From a checkpoint of a small sound classifier: 5800 steps, held-out accuracy 77%.
Rows from block 2 of a small sound classifier, named by matrix and row number. Rows with one number belong to one neuron. Each number is 500 + 25 x the weight over its row's rms, rounded and kept within 0 to 999. All counts start at 0. Numbers have three digits each.
After each neuron's rows are labels from the 100 clips, of 14976, where the neuron reaches its highest value: "top examples" is what is common among them. Only what is clearly more common there than usual is listed. The data: synthetic speech, music and everyday sounds put through simulated rooms and audio effects.
# fc1: MLP up (model.blocks.2.mlp.fc1.weight, 1152x384), inputs 256-383
# fc2: MLP down (model.blocks.2.mlp.fc2.weight, 384x1152, transposed), outputs 256-383

fc1.279:494471548547503433500510488506483488515500525521500544557464482472559490516480461500500523553500500500500500500500516447492498500500485500468486529437533500500509533500500517490501510500500510434481500439519478500467463526464458500504509495498500488465498485500500517473500500500500500500443503500500500500479500500500500500497500464500515569500494540532509522500452513528500500495523
fc2.279:514520500500446485491490560500500518486489513508500481512534509500463500521513554500309500482482489472482500528477500500530504554530494500508486525500500525508520539500500500543501434477541536529484534525500500539500500536500512523509491508500500524483500484472500489510469500500511513501543492503528500500519512534466468484524499500495537512460500500500495469517500500465500515500530
top examples: speech; short reverberation; distance: near; number of effects: 0

fc1.39:444500500500532487505567488468506519509500528543501504496495493487486508500472500508474478531500491493500511447552558500500500481509500475479468500489491485500518514532461539500582513479429493534500494500472500498457475504530516480464522504507496500500500522500473511450451591500500494504482466524477500467541523494528527507500540508508467536481498546514487476482500472511500509540480
fc2.39:500512487506530450571533508516510533471533491510473470557500512513504500446500500521554476500500501500482496525516510509491474467483500533437500481501484543534495495468523500480521520500472464509528479500500511527486548500459503510507454524476494508485502525437500514526454493513521523546482462472523484471516500509496541516500524485497476475500455547509485478509500474448490486493516
top examples: dry; speech

fc1.101:500500535500492484500486521500473475500479538509474537543483522500500487506462454483447521518497500526508500510522500474521520515519511500488519538475498500539540500541500488507500509500470511500479500447536506484493522500513469453490500493505500528500485444526500480500536500516541486500507500479500485504503484500500527514488500482522500500561501526500500516529454483515532532447501
fc2.101:463501466501500500512500531452503484526500483500469439484546519493499522500475500500229500513526512485500528525500500500524490508481500486500466509500517500518500535483500500514500479479500500467474495500492469536493491531484534508519500500476500518500541487500503500500493500441486487461531500487538481533520520503500501489513512531482500489458470508500500500474480500485486500511515
top examples: everyday sound

fc1.731:525548556521516438503525500500517528490500500518500456500500505493500488536579434461497517555479515465502494545516488490533459522500500508485500500489500500500500491471475504507536502509500500502525531474500529541544500500534500504557500505500498503485500500500479526501500500500500541478500457500500489475500500500576521500500509474520509500506493500549500468435487502498446490492498
fc2.731:508532500500500500500529544480500488500503500500500492529477451500500526455550500500574500477500487526512500500514490452500475524515562500500531452500500518560500485501500500493504500496500512517550522469500500507429500478476500532521500492534510484527500480474500551490500468533500489503491500500500434545528500488531500452514492517500516439532519500500500500500502500504471500529468
top examples: speech; distortion

fc1.289:518434534500500506473533481500500493484508500507459480491457500522518536491492500500493500465521500503500512488477537500500479500543550524523488507508500498488546498534511492500500524522475427512504530467533500541500500527472460438522481437500513500417515480500469500499495500497500500538548484482538512500500500511482520506524500487527500503466484511528460518500481521500457522500500
fc2.289:503525475500475533500504500500500463536516514496486504500510500478500500500512581451590451472510521465518479500500425500542511533500500498493482500568500500485425517500484500494500500500496506494506480501500500506535500500447500538485485539515460517500500470478500472500481457526519478500500500500500500512517528528439472500500512490477520500443485499475465500557527447494543527537506
top examples: band; dry; dropouts

fc1.415:535458511531459455500487467540465558521472496500535514483487477481558500510500456450500532525500501515500488533500500502483503478457500500499500518455469500500493493502500513500481527500466500500500557455545514500500496530477460473501491466540534500474528513500472517477515539500504493500500500500500528498471549566537500500500457495500500500500527517500519539474500500533529515461539
fc2.415:500505510529500500491493481500473496483451484500557484500467506483500500519525441472665500514540517519467499529500500481500490500471521490500514457446512514500471456500547450496547483462479482502520501500529500484543500510535474463540448500500536500500500537489500505500489468476499511473470457500517448500477500500519500550496500500495498500514500526459518517460500500500500507478500
top examples: drums; distortion

fc1.476:504462500500500500508535478524500499500500506500500500555436540536519523500521472474500540531500500536469485487500536527516455529517500498483489494478500500485500535524500524512500493511497462470496534487478500519506500508485500464494488500525500500445500500505489528500500497494507488512483468486529527500500512472519471486514519454500510529469496556500518485500463503479500483468469
fc2.476:500508500500530486497469566502500461479501519487518478533528475514487514546528506483358478475476500468498517500472486522523512498501520480500500538542531500500448513500500514500500462500539515482500409512500500517500520512500508528494497490500500530527464517500549503500464452500490500467526504500438500475487489492500454528500545493518509500488478500492468507549507503467486526522496
top examples: far; bit reduction

fc1.699:500500541485451526459500479473484524551472535500505503474500541500515521500525441500456508500500507500500545457506460487527518465500496470485502516500500482478500528547536475500525500500500457478498543499512517500517501525519476513523500500515506451500515500500515520453511500517500501500532495472468544500482491524556500543500500500531500549494500452471531470500407500530467493460499
fc2.699:518500445496482515500500451527526452500485484527465482500499516497478500519500500500321528495478477500500494529474488532496535455535500528457500500500471500514478554485500517515482500500500500500500473497500540500500500491506460531480484479511500518500543500490518500528500500533500487507471477500467500491500572497458500500500535477484546523520488500453496488500507500500515559483510
top examples: drums; distance: near; tremolo

fc1.436:500451539522466486463500500500504500500467500480502474500462500500500486515500496464449500508506500500500500471528476491500471500521494547500500529436500500492529550500569500479532501523492480482486500500577500506500500509481469455495522529520500500451474462500470511478511500500513479500533500486508484461500454470558476507489483479542539520500576500500500504495476535500500523500565
fc2.436:500500463500518500532500452484531480499493516524500484502500507504505508521500519500194500516489506500482524500500500500500496500500518534510500543488511532507512548501486468475500500510500484500500500503500500520500500491479492500477510500534500500500505480498532500501458489503500518500500513478521500505539483500500536521500500521500520506470510500500500477500520500500511516500500
top examples: everyday sound

fc1.22:507500539509500483500525500499500486537501500536518500500500500520527522518500471483431500533506474529500496513562516500541511522500526467487531531429502503529500530500500507478500479516486504490500500500515461479500482500523464495500500509492530495452500508500500516456472517492512500500500500493455516452522484500494525500531500487500500580500500530485500474475492519505471501491488
fc2.22:536533504550500490534500529500518484497500500526518500484507481497500500500495508467272529500503492474500524476500500500507516520482500500500472537500520527500473562471500461518517509500539500475452519470510502546548523496485479499500500459500500541484489503479565500486454445470539530548500546536500503500492489492472500500500516529500518484485500534482516500510478487500484532500490
top examples: drums; reverberation time: 1.2 to 2.4 s

fc1.291:500505460548511500518565500467500517505523500585468476489479500500500500500500476523485519503479500558467500456514500521524500500513526500511438502468524509493500500500516462500539548500487500529536465500472489557500518500512513469500492470500465489429498489500518536500500500547500500542504522500500520454500510500500500496500510500500510503410454549500451440459498481486497475529481
fc2.291:500528468500500472510487519530500500466500455528505520496500457515506506499500557511434450500500488500477460501500500500490483500472501467462500500500523472500508537477500489500507500500500500516500500500500486477500500443509572472490464532500500530500500561512522500507500496500513431516500443557494468500514500549496488525500543485500526512501489500490540500560519484494509505512528
top examples: speech

fc1.703:500452548500477536520517500465491487470500511457503497500459500517487518513506471500500532534500519500480461457521531500533455500525513497537507498500517457519500500509541519468500514500452464476502555454514500500487518507500462438500497533500500496500500479529500500486497500541549469517505490500503522500480461454569500550514500477509539532500500471478506463523447511513500523506516
fc2.703:507534479491511484493518518500496481492475506543511503474502513500503500532512500500233500512500500480528500525477500500508501487500542500497481521482500487471465572491513495509492517500524508490508500528475482551500517524526503498476526500487489500490494512509533524466500510500483526500505518514508485497500529479482512500500513487500532509487511507516500500506500497480515500500468
top examples: everyday sound

fc1.287:479500500500532500450504512500489539510500500500512485491501535500500474500532474525502500484515490562477500500500500489507503524498522510478493500476520500520498508491466535509530493502500479500536473518500500474483486508500550500500500500500500511484479576508511544500498518505444526498500522557541506470485456457524573496517516500500479487489467518500518473500500521500452446500500
fc2.287:492500521512506500526520500500451522500500500502498482541521470515485500476492514500527500508522500514455500472500508452500473473478500479494491489500500523527556443500513459481494542477487499475500492473500500473456479490529483474488500489500547482470502511522448486500500500472464484518449489500541500500500553500514494537500508522480555510500470532500512474500500500497496464500451
top examples: drums; dry; reversed

fc1.181:500501526545490500476500520471500543500500476509500465544512550500532462500511460527486539468529508557493533504513521500500511497473538508500470525495543500496500485494468482500500527500452442500518500500536500521447470500519493476502445471500487500493461500508496495503500526500500540518500487500500510444500500464539591488520525503500495516527500473527500495500478500500470482448525
fc2.181:500479524500500526479498482500500500500479500527530483524520500498500500500500516500479456469500534500500495524558508431500500525505551501500496427497500499501500426541500470500500524500500465500562500500525502446477474500500500500500458500472512500504500551500470510492500524500500519483500538500500468480500500497500500526500500500479500498500480515500500451479500533500477436500461
top examples: drums; dry

fc1.431:502500500543541468455566529500500514527500517532525481500454544500479481500512440500500500500500500513495500519500520490507537500477502500514472518493500528500476509474505500548557500500494500500506500500517441526509485500553519494500500509493446475496523499500467539500500562505469500500523500511520500447500514535501557490446534500581500459432522498539486480449500502498427488494518
fc2.431:543470475521475483531539522477500499500525484500500468500514500552466493487500528500524546498534511500464481500500500529474492500500500500524500523525500498512522499483516500521450526504500489500471500500500491546465500461503507498500469531505500538488499464500500467500503500474489538524552477500513500474500494515500500500500500523473503525461435506518484542500500495479519500473500
top examples: everyday sound

fc1.580:500500492535476500521542500500470519535513500496505500484500500442500500516500500437500465503463530483567507438543462486509553500510495500513494491500488570542500537556536494500498496500495487485470560465518478514517507500485470481506537502500491470502500438526517518497485536500522513493524523500463500465500560565500500532515472500500475503500500488487515500514430499512500501489500
fc2.580:530482500550524512541471496488498500486470484500519500500538523500481502459532548480500500462521547488500477485522500522501500500461487532506495481500502519487439450467558487518453506500549509500500500507500500460500500470523442500524453503500500524472510481473500500550500500492458491528465567500471493500504560555453413500471513487500517499543406503500502500515491463451522500466500
top examples: speech; echo

fc1.689:473464507452500500534533500497519484500509500500500511463500538500500517500521451504500529497500500559451540500460473500500480500512500493537497522500441524500517500506509500500482540568473469467520500523521462500500500560500489465507500500500500485500478500531517488498502544500493500522508500448500552483518496461486537477532502468500519471472505500497469502468530505501500510478447
fc2.689:539507482536527500505500508518482456519535500500505473500487480509480500522460564551433500519545533500475493500466500500500500476500500506537526579552519489500478534506500480544500500500516476493500457500535521507500519456488501522527494510500545476484527515500533536523500495491520468522500538568498500491500514532462528528467518513440500500490468500513500500563526467485523526521500
top examples: band; reversed

fc1.406:486519520460463482528500508508509536516509478538537511533473500476534489483498493508476500512528531527518500565528426521500489562490500515534532490486515516477500500479514518459546503460527540500500531469504500497500484500500511500465536500546464487532466500483471489512533453498497500512517452575452530487529505508461500517514500494500483523441500550526536463533470500540500500500510
fc2.406:525527448500525473500472524500480500500548486516457517439500526485500500520514557560399486500518476508487472493517458461492500552500500508481500488500486474528500484504441488500513469500500522452516500459500500498500539485500500509519486500465500458521500458480516484483500468500514464488500527474521526531513468482500475506500512506500500500524500529476510514515500504500465504468539
top examples: drums

fc1.747:545447512505433531431494500473463500559500500502500500485468500531508526537500455490521561499500514500524503472488459536539500527480540462544500500489523500463532519500500500507504521510494500441500519471500439500500482481540476445500524457527500500500504507563500501500520500506558504479500526469552548501500506529500494488483500501481485500518523531500511500500433524500500458445471
fc2.747:471500501500548500473509478513506500493476500500496514500478500481463538490500467453609530500519557520450526493486458504484516500500493555528500500500550550500500460500500454495447533467510456500500500500500500495500500496482451500500459500531500500500469500465500520524509482584500469500489530500500447515500498500500500457492499500510550500500459482528496528500531522532474500493500
top examples: far; speech

fc1.130:561482497500500500469470500508500488500475500500509502469465500447547508500516500481517543470500462500543512500503510523494504473500500492500488491500500500500513500500537540473530483527453500519491500462553480500519500493511459460512500500519495483500510527504514481514486531505500483495498475537480464500493480483574491571500500500500451500500500475500527524438463470530495484496530
fc2.130:500500489500507466500472499516494470501500474492522500494500501500553514500514521457631457472500502516509498482500520500518500500479494500500519506483464500511528515500542490500476468435481500500500500500516500450500429477524525500506478554538522545513481500517500500545517463500479460500507437500467456486478500500573500525489492517500509500522483534466496526440500500500455500500545
top examples: drums; distortion; number of effects: 3 or more

fc1.618:500500560518510514500516516510500470500500500500500500494508500511508500515500500500455542532500500546500479461521483498500471484532500500500500530471471556498509573522565500466524540500500500514478500455500463500453525519500508500500477500512473500454509478495486541504500516500529512462496441507487500460513454467525498527468500502500500500567536500500480481500500500522543516516500
fc2.618:500535473529501517521511508466500513517503519515500468500479500500477498505500500492197490491515509485500500470500468536500500500500495500479526553521522500500491559500465500438513507500515486500528469518485500512525490486500524500464482477500487469500500507518502510500500500500500484486500500497514525517500500501500500500491499519484495500500500494484500492467500500481455515513523
top examples: everyday sound

fc1.112:500519473526500521500494441491506525463498513487460473500526493499477490509500500492500532468541500500459521491476500504496493457500466475476475500477446491526500547505492500516477588517485458487464546500522492500452524471454500542512523536500531500500500500512503462500533512518529501522495512523491544500515500493480549456517513500531538518515500500537508481508520505483545500516482
fc2.112:480472515477477518530500474514500516457500473480557467504486515453542500517465555449421479500500500459522500500473531526514500465519468522568500501500467581537536525490488510500472543489521462521515500500522500479500500476489516486489500500495481534465484500477482551500473438500508525525543499500491490439481521508455472498482478516500500500517500529494490485495512511500512473489478
top examples: band; long reverberation; distance: far; reverberation time: 1.2 to 2.4 s